python train.py --model="contrastive audio-text model" --dataset="struck, bounced, scraped and rolled objects made by modal synthesis" --train_examples=78125 --time_shift_ms=100 --input="waveform_16khz" --tokenizer="word" --vocab_size=50 --loss="sigmoid" --embed_dim=256 --encoder_arch="conformer" --encoder_norm="layernorm" --encoder_activation="gelu_tanh" --encoder_mlp_ratio=4 --encoder_head_dim=32 --encoder_fused_qkv=true --encoder_qk_norm=false --encoder_layer_scale_init=1.0 --encoder_inner_norm=true --encoder_wave_strides=[5, 2, 2, 2, 2, 2] --encoder_subsampling=2 --encoder_layers=10 --encoder_width=256 --encoder_positions="learned" --encoder_kernel_size=9 --text_encoder_causal=false --text_encoder_width=128 --text_encoder_layers=12 --text_encoder_norm="layernorm" --text_encoder_norm_position="pre" --text_encoder_activation="quick_gelu" --text_encoder_mlp_ratio=4 --text_encoder_head_dim=16 --text_encoder_fused_qkv=true --text_encoder_bias="all" --text_encoder_qk_norm=false --text_encoder_parallel_block=false --text_encoder_dropout=0.1 --text_encoder_inner_norm=true --text_encoder_positions="rope" --init="xavier_uniform" --residual_init="none" --optimizer="adamw" --lr=0.0013 --beta1=0.9 --beta2=0.99 --eps=1e-08 --l1_shrink=0.03 --ema_decay=0.999 --steps=6800 --batch_size=256 --epochs=22.3 --lr_schedule="cosine" --final_lr_fraction=0 --warmup_steps=680 --weight_decay=0.2
Rows from block 4 of the audio encoder of a small contrastive audio-text model, named by matrix and row number. Rows with one number belong to one neuron. Each number is 128 + 24 x the weight over its row's rms, rounded and kept within 0 to 255. All counts start at 0. Numbers have three digits each.
After each neuron's rows are labels from the 100 clips, of 14848, where the neuron reaches its highest value: "strongest on" is what is common among them. Only what is clearly more common there than usual is listed. The data: struck, bounced, scraped and rolled objects made by modal synthesis. In brackets: how many of the 100, against the usual share in percent.
# fc1: first MLP up (encoder.blocks.4.ff1.fc1.weight, 1024x256), inputs 172-255
# fc2: first MLP down (encoder.blocks.4.ff1.fc2.weight, 256x1024, transposed), outputs 172-255

fc1.265:128229118128073131128192128128134132129089128131128064131127127128133129128163194127092130127126128127115130096110120130098129128078128128128149131164132132128128088126183127129128129128130140122128140120127127128120131125130118144122128127128128128125
fc2.265:129129128116122128115057129129130124128136128128128130128128131127133120128135128128128111132128113129127128151176127128128128127128067128127128122080128128227127128143128128128129148120208128129128161195127128106128128128171128131128128126069127128129
strongest on: small (76 vs 33.2); bouncing (47 vs 20.1); plastic-like damping (42 vs 16.8)

fc1.373:129251128130114130128127128112172154128122202205133068134126110128128128128142129130128124128120126101128128113127123140129128111128127132128126145136128145128129118129128130130127128124132143128125133097127128126057129121128117130128128127126128099127
fc2.373:127126123128127128145128114128128120141141101041124130134127128134093124129129121127128129131084065127128128128150128129128127129145129143127105127112128140147127175128127127122118147125181128130128130160127130111130128063128128127129128128127131127127
strongest on: striker: soft (87 vs 49.6); steel-like damping (65 vs 16.2); shape: clamped rod (38 vs 12.5)

fc1.524:131128127128082128128211127128127128134089128128128000134127127129148129128162210133083126128127128132127130128127126127104129129069127129154142129129128129119129083144132120129128128128127132005127134125127128128128131128129068128089128129127129126127
fc2.524:128170130089125128119064160141129127128128128203128128128135159127165126128129128128128127128128128130128128128155128128129128126128127127128145128078128129136128128150128127128146131125144126128130214229128128119129127128126127142127128122067121138130
strongest on: rubber-like damping (52 vs 16.8); string (37 vs 12.2)

fc1.393:129125125126136128131117118130135113130127112062120129128111129128128128128123134121129134128127129135128127127152132126128111133128151130149123122078131123135129128132129128128128129129128116128128127212129146129143128128132128127066127103128125128127
fc2.393:127090128111116132128146109129128099198128020071128129146123110126133124152126127127124135128129109139097135128128128116131104128126171128126127128109128128128127129128130129129125136128130124128128130161128128137233128128127128126130119114118128093128
strongest on: steel-like damping (62 vs 16.2); thin (high-pass) (60 vs 11.9); action: scraping (59 vs 19.7)

fc1.181:115127145076183129126149127133126123127130141119133129126128131121133129168114123127128141129153121103130128127132129171113119131114138113135117127126123112127057136132139130130154122173129125127130149129128116132135122135127146104131134129174120140130
fc2.181:105153143138090129141173127129156125105159182136143101104135129129128143132123211130124124126135133119128145127112093146126137129121128107109141127130116132138107137127121125149113118120065128099129127116131129255138124123126128104142125130120099139081
strongest on: rolling (61 vs 20.4); rubber-like damping (57 vs 16.8)

fc1.342:129240128138118129128128128113144193127124214213131086133126116127128128128141128137128122128120126097128127126127124142129128090128127128127125137135128139128128120129128131130123128124132141128125130078127128126058130121128125129128128128125128097128
fc2.342:127119127128128128171128117128128121130145082013121129136128128134128127129128122127128130131094084127128128128144128128129128128145130136128124128105128138147127180128128127108121140126177128130128128162127129109147128073128128127128128128129131127127
strongest on: striker: soft (88 vs 49.6); steel-like damping (66 vs 16.2); shape: clamped rod (38 vs 12.5)

fc1.152:128139127131124128130133129127132129125123128132127097125105182134128131160120131179133127128127130128122181129128085128123131121132129128125145129126129133129136132128141128118128123131116061129222091129127120128128129173129129128130127064246097145136
fc2.152:128134127145126128128131137132143137151136140140136128127146129128128213127126129143089127129132145122127130128129128133127211160100130127128209128128172127129128130128132128128134127217093028079128066126128128128126129128125128127128136135138109142120
strongest on: clamped rod (58 vs 12.5); glass-like damping (47 vs 16.6)

fc1.626:078142137128128132126136113158130184136120139130114126128128161136131176183115128127066119119107129127131148151128129128094129142142237134129150114128099154132125128133128127121128122159135078128134111126138127146126085131128119119141128128136110128126
fc2.626:127136133255112128128127122045160093131167126130136113116128148127117089129134129138151127128136152147129129127072127118161143102127098129110127138104127120153102133175123126145097094128122173098129127026121145130176129136128108130117144128136130147136
strongest on: large (84 vs 33.8); thin (high-pass) (83 vs 11.9); ring (30 vs 12.4)